config = dict(
    model='model that predicts nearness at each pixel',
    dataset='small renderings of single solids in any pose',
    train_examples=395000,
    image_size=32,
    crop_scale_min=1,
    horizontal_flip=False,
    arch='unet',
    norm='groupnorm',
    activation='leaky_relu',
    weight_standardization=False,
    widths=[64, 128, 128],
    blocks_per_level=1,
    block='basic',
    attention=False,
    upsampling='nearest_conv',
    loss='mse',
    targets='nearness',
    init='kaiming_normal',
    residual_init='none',
    optimizer='soap',
    beta2=0.95,
    lr=0.0014,
    beta1=0.95,
    shampoo_beta=0.95,
    eps=1e-08,
    precondition_frequency=16,
    max_precond_dim=1024,
    merge_dims=True,
    one_sided=False,
    adamw_lr_other_params=0.0024,
    steps=12300,
    batch_size=128,
    epochs=4.0,
    lr_schedule='wsd',
    decay_fraction=0.2,
    final_lr_fraction=0.05,
    warmup_steps=610,
    weight_decay=0.1,
    adamw_weight_decay_other_params=0.05,
)
Rows from block 2 of a small model that predicts nearness at each pixel, named by matrix and row number. Rows with one number belong to one channel. Each number is 128 + 24 x the weight over its row's rms, rounded and kept within 0 to 255. All counts start at 0.
Before each channel's rows are labels from the 100 images, of 14976, where the channel reaches its highest value: "responds to" is what is common among them. Only what is clearly more common there than usual is listed. The data: small renderings of single solids in any pose.
# convs0: first 3x3 conv (model.mid.0.convs.0.weight, 128x128x3x3, each kernel summed), inputs 64-127
# convs1: second 3x3 conv (model.mid.0.convs.1.weight, 128x128x3x3, transposed, each kernel summed), outputs 64-127

responds to: star block
convs0.93 [129  96 114  88 167 176 120 141 123 119  93 107 159 163 128 178 137 136 142 107 165 142  99 184 122 157 149 128 116 136 120 122  71 100 119  88  66 110 140  90 113 120 146  99 106 120  82 117 130 110 136 131 165 139 129 142 115 105 159 176 126 144 132 111]
convs1.93 [109 204 185 143 117 175 119  88 111 127  91 147 148 131 165 103 167 141 111 124 143 100 137  99 145 122 109 133 134 132 144 130 124 166  99 165 156 117  99 144 170 106 142 167 116 132 160 130 139 138  96 162 157  91 104 123 137 161 113  90 120 125 137 163]

responds to: cube frame; chain link
convs0.13 [128 130 166 140 130 120 106 106 123  99 119 155 138 131  99 100 145 144  99 139  83  98 123 121 123  92 142 192 142 114 143 141 106 138 137 120 123 137 117 119 140  98 140 144 159  89 139 152 161 104 135 147 132 143 104 116 145 126 194 130 118 150 141 109]
convs1.13 [143 146 108 128 106 115 109 153 107 162 106 108 143 131 137 107 126  89 137 155 124 159 127 127 149 141  98 126 104 108 133 137 168 145 100 136 160 128 138 111  63 132 116 115 145 116 106 131 160 122 102 122 156 173 124 150 165 154 160 107 111 104 108  83]

responds to: spring
convs0.96 [122 121  84 122 145 120 121 124 116  96 136 121 105 155 132 141 121 129 129 140 108 148 157 133 109 187 173 118 139 101 117 119  97 123 114 124 114  90 159 139 114 108 138 127 131  92 121 143  85 150 169 118 166 116 140 131 136 146 139  99 144 115 103 115]
convs1.96 [127  78 110 137 127  82 171 138 126 155 127 127 111 124 128 116  87 118 118 156 120 112  70 143  87 132 149 129  96 141 135 113 107 132 118 176 110 186  89 151 112  77 132 154 108  99 128 115 150 123 116 126 108 126 110 144 148 140 163 124 132 111 161 113]

responds to: torus
convs0.2 [116  79 158 152 127 110  98 118 120 136 133  89 103 127 104  94 128 148 157 101 113 103 113 124 130 177 147 167 106 139 161 176 151 148 103 125 184 128 148 106 122 128 141 163 155 124 133 146 127 130 119  78 102 134 125  74 109 179 104 149 119 161  94 176]
convs1.2 [128 179  96 143 124 132  91 115  92 161 139 147 130 131 146 129 123 105 110 157 133  92 147 100 137 137 139 142 161 109 128 116  72  83 152  99 111 126 126  77 171 107 103 120 115 110  91 149 143 106 126 150 110 158 100 111 125  97 153 132 147 183 145 150]

responds to: jack
convs0.80 [108 171 141 138 156 156 146 163 115 131 156 113 127 141 101 154 158 114 120 142 134 171 141 132 131 106 138 137 138 112 120 128 154 168 107 127 105 135 103 150 137  77 134 112 112 148 149 124 120 107 114 140 116 125 126 132 115 113 181 144 124 114 117 145]
convs1.80 [105 144 168 152 105 174 106 118 152 128 116 190 152 119 165 115 132 104 144 159 126  98 175 148 120 129  91 109  93  99 149 151  99 119 120 128  88 136 146 122 148 139 124 147 133 207 152 162 118 129 156 173 155 131  98 122 166  89 125 132 156 102  88  97]

responds to: torus
convs0.78 [109 110 169 121 156 173 158 159  90 154 132 111 153  92 115 110 141 127 133 166 121 108 135 118 121 116 130 104  75 151 113 101  81 118  73 165 136 147 124 128 112 130 148 136 131 175 153 123 140 137 108 134  97 137  74 105 114 121 148 144 121 124 139 143]
convs1.78 [144 148 106 121 138 148  97 142 129 123 106 109 108 115  79  93 147 107 122 150 131 156 135 175 111 133 106 144 157 127 128 177 134  98 131 132 128  89 151 131 117 145 144 131 148  88 114 163 143 131 158 116 156 135 151 119 100 135 114 144 152 129 124 151]

responds to: spring
convs0.12 [140 155  95 128 129 135 103 144 128 153  90 123 143 109 136 144 122  82 117 132  88  98 142 136 201 121 135 149 141 128 115 132 124 128 122 106 139 138  73 144 105 159 130 139 113 139 116 113 157 111  91 138 118 109 109 139 103 139 108 140 138 147  96 138]
convs1.12 [ 99 120 141 153 153 155 156 114 143 122 141 140 105 175 141 118 149 142 131 112 106 142 127 106 124  88 102 101 127 145  96 140 117 142 124 156 161 140 141 151 144 129 135 156 135 128 157 124 135 162  83 147 108 146 128 129 142 139 111 127 117 157 148  99]

responds to: cone
convs0.95 [144 135 131 109 127 137 133 119 101 160 157 117 108 118 131 125 119 137 116 134 150 109 114 120 137 124 105 126 138 155 113 122  85 145 126 140  93 182  76 114 138 155 158  70 159 153 122 129 112 157 112 175 131  95 133 166 114 125 103 137 131 141 112 189]
convs1.95 [176 157 115 111 139 117 108 122 140 131 129 124 112  90 189 125 119 117  86 154 131 116  99 152 125 133 111 149 121 165 135 132 121 196 111 133 143 105 135 107  77 152 100 160 162 127 149 141 126 144 151 119 121  99 119  88 135 116 159 106 125 114 143  69]

responds to: cone
convs0.77 [ 58 106  76 120 184 109 102 126 137 133 134 126 119 115 137 135 152  82 126 137  93 120 151 151  97 137 158 171  90 138 119 111  82 138 109 115 142 128 162 115  90 136 128 145 117  91 115 156 161 166 139  94 120 143 125 106 118 105 147 110 126 135 110 143]
convs1.77 [ 93 113 107 156 158 106 126 117  88 115 109 130 104 153  94 118  99 117 117 138 109 135 121 145 130 156 145  96 125  68 111 100 132 126  97 101 101 125 135 129 133 155 110 180 194 149 102 152 166 186 119 147 162 145 120 154 135 107 140 124  79 110 134 129]

responds to: star block
convs0.19 [138 172 149 107 111 123 130 145 155 149 138 116  85 103 138 143 115 150 124 195 156 128 134 140 156 147 120 162  81 116 133  99 104 142 142 148 140 118 149  92 102 124 136 131 111 124 144  78 130  82 126 129  96 123 121 112  95 141 128 118 174  79 124 118]
convs1.19 [130 132 153 120 123 156 121 123 102 143  98 143 184 129  89 131 165  86 137 169 126  96 133 173 122 117 100  88 136 102 154 139 117 120 125 128 101 183 108 135 168  83 169 108 122 150  96 156 121 105 146 138 128 109 100 168 144  94 113  89 113 149 133 140]

responds to: white
convs0.7 [ 90 112 138 114 105 140 109 157 142 116 121 136 101 128  80  97 132 163 120 123 125 124  90 144 191 119 121 123 157 122 145 177 149 100 126 117 130 107  97 164 125 131 115  90 129 147  85 124 153  86 109 108 149 113 128  81 121 161 122 148 109 146 155  97]
convs1.7 [133 103 105 109 153  84 201 123 190  92  95 118 118 127 138 119 113 141 165 130 130 162 107 111 124 132 114 134 124 152 120 147 125 136 165 143 147 116 150 106 115 114 186 141 163 135 145 102 132 142 123 144 100  96 115 144 143  99 110 133 160 122 130  83]

responds to: cube frame; spring
convs0.69 [102 104 119 124 152  88 137 129 132 110 114 161 120 141  88 107 127 107 105 140 113  99 103  83 149 120 119 127 106 114 176 127 144 157 126 103 160 136 116 183 128 137 117 119 116  98 132 149 143 146 110 141 125 150 140 118 168 181 147 136 132 152 143 134]
convs1.69 [127 153 154 127 129 152 151 153 164 182 128 124 160 138 162 115 169 146 162 133 127 145 133 165 190 185 151 147 112 104 134 143 199  85 116 131 104 149 146 127 122 133 102 119 136 171 114 130 122 135 124 119 145 128 143 136 119 150  89 132 121  98 121 117]

responds to: jack
convs0.103 [116 148 150 148 118 142 119 128 109 109 129 159 120 129 108 143 163 153 130 186  99 135 113 105 138 179 103 131 102 113 128 108 128 111 101 103 142 144  98  93 131 122 179 108 173  72 132  93  76 138 133 115 105 119 126 133 174 145 145 124 171 157 128 102]
convs1.103 [145 125 158 125 111 145 148 129 143 118 157 121 159 130  99 142 139 152 131 120 103  74 168 114 170 139 135 126 121 120 101 119 128 186 113 169 112 133 130 161 167 143 114 171 124 172 146 151 172 107 125 182 108 164 137 112 117 110 135 151 112  96  97  79]

responds to: star block
convs0.119 [116 145 136 102  82 131 160  79 121 110 150 124  99  89 134 153 126 144 151 143 134 112 152 132 147 139 157 135  89 108 135 108 112  81  63 135 114  83  92  93 128 145 193 126 104 144 124 129 108 137 122 143  95 126 125 134 107 130 139  95 125 151  82 103]
convs1.119 [108 113 111 133  82 147 138 115 107  95 109  92 101 128 122  77  82 137 103 156 125 137 126  99 117 110 111  95 124 131 100 101  91 146 139 136 128 175 147 130 145 122 163 147 139 104 126 119 106 139 122 145  79 146 103 152 104 155 124 177  86 109 155 121]

responds to: jack
convs0.40 [129 158 142 163 100 122 125 109 110 156 105  99  98 100 108 129 139 138 155  62 167 169 156 118 131 103  85 133 137 130 153 154 120 157  81 131 112 140 134 119 132  61 138 127  96 101 141 101 137 137 138 145 174 139  70 142 159 135 145 148 165 168 139 138]
convs1.40 [ 99 161 133 123 173 113 167 108 128 145 133 130 138 145 136 132 103 122 138 152 115  89 141 163 133 155 154 119  89 128  97 151 102 127 115 115 143 109 131 153  91 129 129 121 124 116 149 121 196  78 144 181 121 140 145 122 119  83 122 127 185  88 127 151]

responds to: jack; star block
convs0.126 [163 146 106 143 108 145  94 124  93  92  70  71 164 120 148 101 124 134 125  98  92 120 166 154 112 147 124 117 126 116 142 162 155 114 114  79  87 121 113 132 126  94 156 141 113 120 142 137 117 143 161  98 109 137 101 119 177 117 112 149 107 121 127 161]
convs1.126 [ 94 164 169 119 146 161 118 142 128  83 106 179  82  89  79 118 160 144 153  89 166 139  96 108 153 118 170 150 160 125 150 110 119 130 128  91 140 139 137 126 166  98 124 160 116 132 121 151 127 139 100 135 107 123 152 130 124 106  86  88 155 124 142  86]

responds to: spring
convs0.41 [171 121 136 170 147 112 132  82 160 128 125 121 120 114  95 124 117 100 137 126 152 112 145 115 117 170 162 108 148 134  71 124 106 136 175 159 122 137 146 149 110 120 101 144 184 125 122 139 106 104 159 111 119 118 146 135 176 135 149 111 132 126 150 121]
convs1.41 [ 88 115 124 105 142 102 126 121 136 112 141 146 137 151  76 124  98 149 101 132 148 144  72 150 128 154 129 109 131 120 162 131 135 106 156 137 104 163 104 110 120 112 136 129 113  92 123 120 110 136  99 112 120 170 102 128 128  98 126 120 101 101  97 148]

responds to: spring
convs0.91 [142 123 115 118 138 147  99 134 116 163 152 146 128 148 101 145 136 168 107 136 123 101 154  86 162 127  89 149  97 139 140 155 121 120 100 150 137 129 114 130  95 146 154  90  99 116 132 177 150 143 123 140 168 129 122 104  70 110 137 111 130 128 129 138]
convs1.91 [170 100 123 113 128  98 124 145 159 150 143 153  98  87 124 144  39 112 125 150 135 130  79 140 117 106 111 155 115 150 102 127 103 122 149 119 132 157  88 115 101 147 132 137 111 103 148 133 112  88 113 125  78  70 119 125 171 134 147 127 141 134 136 128]

responds to: spring
convs0.46 [142 144 160 127 136 153 117  73 162 132 131 160 111 124 111 143 170 147 112 126 116 136 111 101 129 109 137 142  99 126  94 125 122 139 173 178 150 159 127 115 150 122 120 126  91 158 126 110  82 116 147 146 119 198 136  86 138 130 128 128 157 118 117 144]
convs1.46 [141 120 107 103 117 110  87 164 132 112 143 116 120 136 157 172 130 126 100 165 114 158  75  95 146 125 105 111  90  99 119 111  98 101 144 119 127 128 127 158  92 181 147  94  73  80 134 125 118 144 131 136 113 172  96 118 108  95 133 167  99 130 157 105]

responds to: spring
convs0.64 [120 112 122 165 134 122 133 110 127 142 143 128 172 109 108 112 171 128 137 140 147  97 134  85 149 170 132 129 116 155 175 132  89 155 123 114 143 130 114 114 125 112 137  95  91 130 133 159 156 132 159 121 126 166 113  95 122 114 123 137  75 105 158  94]
convs1.64 [156 174 118 110  99 109 118 192 145 147 130 139 150 159 161 126 153 172 142 132 103 128 127 134 101 122 121 155 154  78 119 110 141 109 120 154 126 172 126 169 111 110 108  86 152  84 157 106 165 141  34 131 140 150  98 136 152 103 125 124 121 168 129  99]